config = dict(
    win_length=400,
    method='mae',
    encoder_norm='layernorm',
    encoder_norm_position='pre',
    encoder_mlp_ratio=3,
    encoder_patch_size=[16, 4],
    encoder_width=384,
    muon_scale='original',
    weight_decay=0.02,
    adamw_weight_decay_other_params=0,
)
Rows from block 3 of the encoder, named by matrix and row number. Rows with one number belong to one neuron. Each number is 128 + 24 x the weight over its row's rms, rounded and kept within 0 to 255. All counts start at 0. Numbers have three digits each. After the name is the row's rms in percent of the matrix's.
# fc1: MLP up (encoder.blocks.3.mlp.fc1.weight, 1152x384), inputs 144-191
# fc2: MLP down (encoder.blocks.3.mlp.fc2.weight, 384x1152, transposed), outputs 144-191
fc1.1060 107:155098107105090138108145144127149117143122136133077144128150140169141097103129139084132137126087095098138122161129100108134124154153123147121140
fc2.1060 110:084144153111097147167131094094107147129130150117136119137157122124078128132131107126142161109181162137079105163100181140132133117135142133129124
fc1.1061 116:135123120131152109137091127067136138184122094148182151141123090128173168129136125158084131079164128175182135163120111116154143195193097107142149
fc2.1061 121:174138135120126138137146131122120158136092139171123133153128134140120127113142098142127098099129143131084140169162125088133077134086140123131101
fc1.1062 083:132133110131105194113142139103103124113133133107143179177118079137107120141148112140103139138125120087122108093166101133132128080142148143132130
fc2.1062 077:151118125066134125112147132166121163120146128097100101111144111115116133130107103126167123136148166121163157151109158117142118125094125114140128
fc1.1063 107:120164161133107167123152088110108138160132132141101125103101176097136151091109141125076172085128084154146136124151145112141144136117088126161111
fc2.1063 086:160103119144091092139112121107136144107155130114135135116119102130132106132146156131117149138083151111104095120148123146116133157170124119119122
fc1.1064 082:118135165129135164168114096152170131125138133118122144164127128110162078146101131123156129115157107142155117129158168119104138162115161131175150
fc2.1064 080:134101158162150101142116158126115136138118145100157158135113132162116178102176103109176091156132131178092088124103141144147128136138084131085128
fc1.1065 099:143120118105094092120103118142147152121114121146131101107129124178140143105100124109146118123161151147102132106144129132132110141116113121129078
fc2.1065 090:082104157117125115122132118105088096142085182139105151163090112132102143150145176129134118106098114142139087118104107134125159131136154100114110
fc1.1066 106:108138150101104142096168129144141113137124126125133111108129174160091127151156162120090105149100169139122136146108153171154156105163090118120138
fc2.1066 113:099120118128139126117111137128132146074112107096152130111123123119121118164130120129162097111198115128157119148149114133128137139106170138140124
fc1.1067 072:155119084103097123128129117146121083119135110154148108103119139150148108156112133150147125107099102119160112134109157101121120150138148122125148
fc2.1067 067:114102153058103119161131139148150131076109133120141107116136145133162146147157114147139170152147128106151165117098110116138152134148090121158078
fc1.1068 103:131127118117109129138127136140132122153095107149076164122116175113101102100143127134142160144122101120113123150157121125080137102114142145067160
fc2.1068 104:153148130147136096132139125130146134128126133123151123111140089100108116137127108148106148083106104092144103100149117153107141107157120121154131
fc1.1069 100:140141105135133110134127115144073114152146126116139131164146133131176094129144153097114111118077120140124112116106139149141113129138152151135111
fc2.1069 092:126078124135104118148138129138082123098158111145130189140115150094121134125165164130137140167134105156138091099138094083161114111131145134186094
fc1.1070 105:066140139119143118101104109123131109115117156158180146130093149076116072093120110126102169147132154141107149148076121160132111138138117144120105
fc2.1070 111:128145138145160106168143111137151139082163104126165140160125085156121148125125110132177116113134106084171161093172122120098118189110117098140133
fc1.1071 087:127121135145102098074124124078124157132160105118104144127096105148140161141086152092135097123096136130111122106158125123125124125175100058145106
fc2.1071 081:164099106120120124148161143153136123133138133129147124081142134123118091119138094168087145109155153125169155140120120157140162100113123124121111
fc1.1072 108:130118152159116147132119159111117166126092158158127146163169118095135094126128108161138149129140142095148060097149095161180108112132168059135153
fc2.1072 105:117168151108140120139093131124142172153141158176155101097170153092107132151078111144125163150150129167126108116158129120122166085149151088104132
fc1.1073 112:119160123129127123143108154142109111164138153137108153085108118115141136141149137080095137136113154125123124185105171158158127104124159150145144
fc2.1073 118:183116111138143151105120126125181115113106163133105158138094105113144134129100108136097167129115131108124153084120102121141106151095135119108092
fc1.1074 100:164137098145111166090104163144123112135127136093141157137103195135084139139133067094119116139105106085134117125124120098110151114120125138123135
fc2.1074 099:115082180119139140142170113131115137127140149126143105096142085086130097115133086156150170119148101171150126093106072114121143115115154131118118
fc1.1075 100:124075101143133115131098131114152097130141147157122123133152134137156077158093135134085082107101124139143137093134146122153178107109107154097146
fc2.1075 103:105077149107106098122142118128122123100137161096163135138148103141126106136143127137103127131119098170154121141131122125165123084136120161141125
fc1.1076 102:127109109155136126135114125117195080168115114122119147149131143082178100130153079149049124151127091150091124110110157119111111116175141132128128
fc2.1076 105:113136118174134115147171127128095137149112139113157132127093091197098141147142185138143142135121120140126138122105134151120092139101096116086103
fc1.1077 095:126126182138083143141096127165119094143130126114166124133130095140092118152157129111146137127127135137075124074101118116157118125116118110150130
fc2.1077 104:091136123135114119154111152133079163096101147139133126175132143100130125121128150135156160130200095093126124156150129146108161138125137110121121
fc1.1078 104:146185109129143116121135110102154145138124158087084148140144098132104139119076138151138112099155099167109100099111148147145132162115098118143134
fc2.1078 106:119160124131142125085124098104128105100118137136097151125133147127173125103099090132155141112111114081123130183127133161138113149125127139155161
fc1.1079 084:110131145136082138110118127104158127138146144139108093121092116128131152132145101111131115118149142121124091076125117123115095127143112137103141
fc2.1079 077:093118109128152130124123127135126157141063134113134176117096142159141139129114180124140108136114105123065141108120110155082166118146130142132078
fc1.1080 118:145152129137136122116107119147117146149135099166103091128152173116154125137119126122124099072138086157117125157129165098139150147148103109157124
fc2.1080 123:120137106127159138156120105146098118118146107085140134149145132123165125078112133177163125111092110124142148136125127137146111146124113111137131
fc1.1081 102:111125130140135097184164117141144082161100150110143127176119111136102129116141126113129138144156127151114103127152164123130108091086061091128134
fc2.1081 092:128140140133126108099106101127109189114159093140121124086169175110133095137128110143119086116105087168115138143112105119134084117160178127132113
fc1.1082 089:110113124116093138117149138134135158141103137169119156070091132154137107094107129121096112153098127097132146127127142145156129111109128138173112
fc2.1082 080:112097116123134149091112149142155140138147106101180157125165148135129125156097107097109170152108118102154111122131119126087164112155158178120104
fc1.1083 102:119117108103138092126151098124180144155138140107118131111121124125152144120105098137135083127137091164137162141163149112092149097106134077091130
fc2.1083 092:177132126138138138114155164115107120143102145153134114195083141129145128125130129193140170156121175148112127097126079133132124157106169173126144
fc1.1084 087:101141095119131099134104127135094091151159124131138140135086182146131120164141118115132104122137110107118123158144114171152116162164139166141090
fc2.1084 081:128103179134128151127111100093137153116169140120105135111124137158106136079168104157143148133112105143124138102115114106175084099128116154126149
fc1.1085 093:140083183148103126155157178083134137150126131132112114117155124152134138134132141092091125137114165127160166181147100076183171155163069127119127
fc2.1085 094:143084129135155113120102119115127114133128127147133145129132128112097161128150160154110128115100141130163135155159119129104094156119173150084073
fc1.1086 118:090171104107095120125084141182154116165120137141137119125112108120147117127118113137125148122138161154167101161151114126128155142156113133153136
fc2.1086 125:120148124148124087106133127139133127109171159104124145161093115098110044190141124115123097123135140123128125090121181193086134094151134126129106
fc1.1087 099:132134151154089123112126106152138120170090129115098119102112185129118140126169112114113152099174144129165154099140117134129094172144152102147146
fc2.1087 098:120119158101120142127115110121102140051145121125147151126114106157145123134130157124196132099147102127112141174060124124103150104100133179074123
fc1.1088 108:142107125118106073103135147116148109123110096104162094155163157123097119148126069180112107126124113124121078141141114089124157124123123126105137
fc2.1088 110:113183149130108128110109123095152136110103144142105111129108153124112138153114172151169101153100111121150149089160166099103118114137120096114153
fc1.1089 093:138119144166150110104153075134105117160124112103109132157122102134125147105144171095114116128151102137142133126126089097101161069126133121099128
fc2.1089 088:148148146123146122130126131118139113137172152127123136122141105142110102122094093130162103144149117119149147130134106105155075124125094145134125
fc1.1090 096:099121137147106123096104143115138129162110140136118138116119136095147157106160166107082136140173131175101109122130096126080147148136149114111141
fc2.1090 091:111121131151142158132137106146127109149122125103115132155072135137133147129162089111153134139157154112170143055135142149118122111116070153115102
fc1.1091 085:162128116106089109119079112128147131136130110151136106137116118113172106128145127111106169155114105087119158143147127103109136151123113112133139
fc2.1091 081:109104124117099124115152144137118130113134150133106130141155121127103128149112085123117138121105175111105109132129110100154078087135077120128091
fc1.1092 106:107130154098137134140113126111099085120188172120127160102135172131139149135178122140097116122098156095126106155103151133092124140153178166117140
fc2.1092 108:129112185154146152142112170145108179110120167080122076109149111158151141129102078119117133132143096156080150124064112123093121205146121180138149
fc1.1093 096:110162088147098151133092089114101113128098152133104154167129104123120166101072124088112124153158091123128123124083143143151100147087134103109150
fc2.1093 095:099095119114099132142145123142120162146147170126133131139148123111129101117147139131081125159129132122119131135153126130081114107105131158122125
fc1.1094 088:100125119092146120104082140121149153139073136140105115149160121145181131094151149115140142127101145155142102153179113157157100129166117127140155
fc2.1094 086:105116184172137094117154123119082112132183128136101124116113105113106101149094122147160133172133133127118067125149133095091112114119121113084138
fc1.1095 095:132121103096117149133119143133129149112136129132152141109127135154084095097150156118106113173112125132125162124103100142134162190080154134108131
fc2.1095 097:129110131123146114119138148177161139133105095124155115124093107106139167171165122128129184121097140154106131090132108166105106111109155132123131
fc1.1096 100:153091127143100130116169104087110133167141105188123135105154146098084158084147085112109178106122096122127160098123122110123125102124132101146093
fc2.1096 094:153167083126147132127114135160099095117117131078126126123157056168143112160121124175116110129141114136139119162139102147112119086128114103125161
fc1.1097 101:093118139090132155149094124127180106129138152111136104134093154140139105113135139152165084102129073144128132131133151103122104151155129114119130
fc2.1097 106:133124096101095113160153138131179120141100142148124116144133093108114111134085128154150122136125208127141139093087136118083100149135123145156113
fc1.1098 093:155148145118098119132128122115162141161097130131136093130143148108121112126104129109153116112147148107123121142088096134132112156163144171120148
fc2.1098 094:121122143171092090135105133160130157088116062125119135122091091101166104135182085123105143138143108067102156124146148105148104191099120108152096
fc1.1099 119:124121169162112105150170144139103178145105080108142156147141147143116171118153114132101130125080109104074122121077146157148144137135130140141145
fc2.1099 108:132102149114129122091114165072093147091126162119126152104116122173117114112164157117114129124119124126091064121150136079180153132169132142126079
fc1.1100 103:122165143070082114161137093140149138111150139112093136124146133094122092110147116142156131127136169126150123139086133097130170113161083168166152
fc2.1100 111:121109069180153134095115128146123119110115156120133144120116116138151165119101122139160205142126117120158170119150133160149104166114129117093153
fc1.1101 104:157124131161088095130088130195159107160113120147148132096113151099146188146089092107116153117137103136135119103163096123115093129123104114111151
fc2.1101 101:158150124097139098139121149149142156106168139136117119110122117130134139129150124113076099174123139130104110130125122176093110123132100147119080
fc1.1102 090:136163084140162116159131110110063142101134132118149138130158142153151113146125095103119139122138133127086104130108121140106151113157133078134151
fc2.1102 090:107109127117127116131142143072125104151112102152154137093131146142115116120170098116123159117129138134135130099146112130136107121136124120111161
fc1.1103 087:124111155127076131113136108129116154126140144137086130136139121173136122089152141084143165140116143127116127121138128154103141132127156139129084
fc2.1103 084:113127117130125138154150109117131139164115121120121077142116125124151136163112148122144140145162103090109125136115142102108145132149129089148110
fc1.1104 095:130125106115181117161142103129157146156155109129145114131090110115175123151122144149107117130155130100110100148134159120147155151126136166132156
fc2.1104 090:132109162127154124111131107124155144127114138193116094116148103105135125120129135102124106130168092077156160168111205134120130156144126152123127
fc1.1105 083:155125125140119112129123118142154115148105102157120139120113109103154158114112102170160186110147174137120123114129154121121093122094123093164111
fc2.1105 086:108156109125111090142172111139131134099111168182132118134144135139177110123108122118105125145120064109141091111109164123143080133161106122125152
fc1.1106 113:122116132136113121175138136133147151121119157125146129112142141105123091143116172118085185150119125137091164149156086124058153135128133140127176
fc2.1106 121:147124173098137104103103094159132131126170129138149163135092143123154137126105088118150133109133119091131106105075140121118099128144138141141164
fc1.1107 094:121155118129105142130135191143111094164101149121132116145130050163120118100181142144120100137089148106157112132134155126088164122145085111145106
fc2.1107 091:124123158137150090149100109180116109112145121146137148127106154118119108152111173145109099095104168147117147128099105154137152161063148121133139
fc1.1108 101:131079131146123142136102141109143091126139134101125126147117107118114174149137136098084083120161135177087132142114109137116159159146148212163132
fc2.1108 109:198114159102108112173141156122139097101170122141130146101145128176118113138128107115125128183131091133145137088127132089119106132097141101095164
fc1.1109 112:106142120148106163174144091104125136122107160160125119169099107128143101107080109122126073157098132125122102142108150104145124130069133157113105
fc2.1109 104:137113093123132114126113141153124127133163100127136130057129121143128176149169164114135167147171093099104158121118134160088104068091135103100095
fc1.1110 098:154132096161124124119167132152094124175081133100117127124153138141107081145120153171157133120100154126150106114160130127114127157116105115143127
fc2.1110 107:140081111107119098105079145104107157087131143110162136143153151097133167158091136137109102087170138089097157145097163075128110153123105161134146
fc1.1111 092:115120080166132079116179106143082167186112168141145141132125139129125132092103147135121095129133136170074127147107199146161128096088088132136145
fc2.1111 095:150146134118107171071122114121150141129159127105134154159110127136143125116123095150117165154141099097135135158153110100095094162228117112107092
fc1.1112 090:113136145111078128159122154108121158170155121147117131097174115088152084112140091097106133127070114133107121145113097106129183161127104109131112
fc2.1112 090:125107158134097111109139099120155141089133124114149129109144119098106191188115193125163158095116135133103166061148108109141141123110133110068180
fc1.1113 110:084127092121112120131144131105135094143117155155126103181117138123122102142089145152122142101135100135147136128143105132125079160115169124117125
fc2.1113 110:168097122120110181123118134128083171105126066123096147123147123131134156068161130100109147147097124091157133120122116060147173132130133130130102
fc1.1114 094:108140106152143090096117151109078138097112108132107114117160146114112151133126125143122148140140086117127138118115153160169142165130136126165165
fc2.1114 092:077124150111116093106140146097165131125147091156141127132118102122112125138136098151169133139153130129118180121096118155107108147134124133086049
fc1.1115 066:113094108093085127110173129130145163134097126115140123125132126119125113114132144137135123122106127140128136135123142173131081146128089139100130
fc2.1115 057:134118126118155105141132109158121121134137122101099094127103088148156112137110115116122152150150138100134114121120094098130165149145142121099156
fc1.1116 107:098089149135135136154093126130137131141100108128105090161140148117139130160176085163121130154080066157105113087168134148111074104116118115106139
fc2.1116 105:118149116164150094198144127136131075147183128139140150108099129108151122197115134100117121114146135119130150185074126133129132092130116143123148
fc1.1117 106:137138119185141134163120114097118164114149133150119077153183120081099143155097133152127115110084124134139113140137098101122106067112117151170142
fc2.1117 109:138165147123123115092117149130136154097135138112146143120112133136141117126119157119162130166116142098111139105158136151125107109148127120144141
fc1.1118 112:137101134145119114121108109159167128127116160157111134095117152154157140130113107141141107194148116126133160167096170144074078118102169127146104
fc2.1118 111:109119184119145158118149092157091115133159134115131160158087109116133155152098129132125112098137143140133116113157121103100145084139094154145104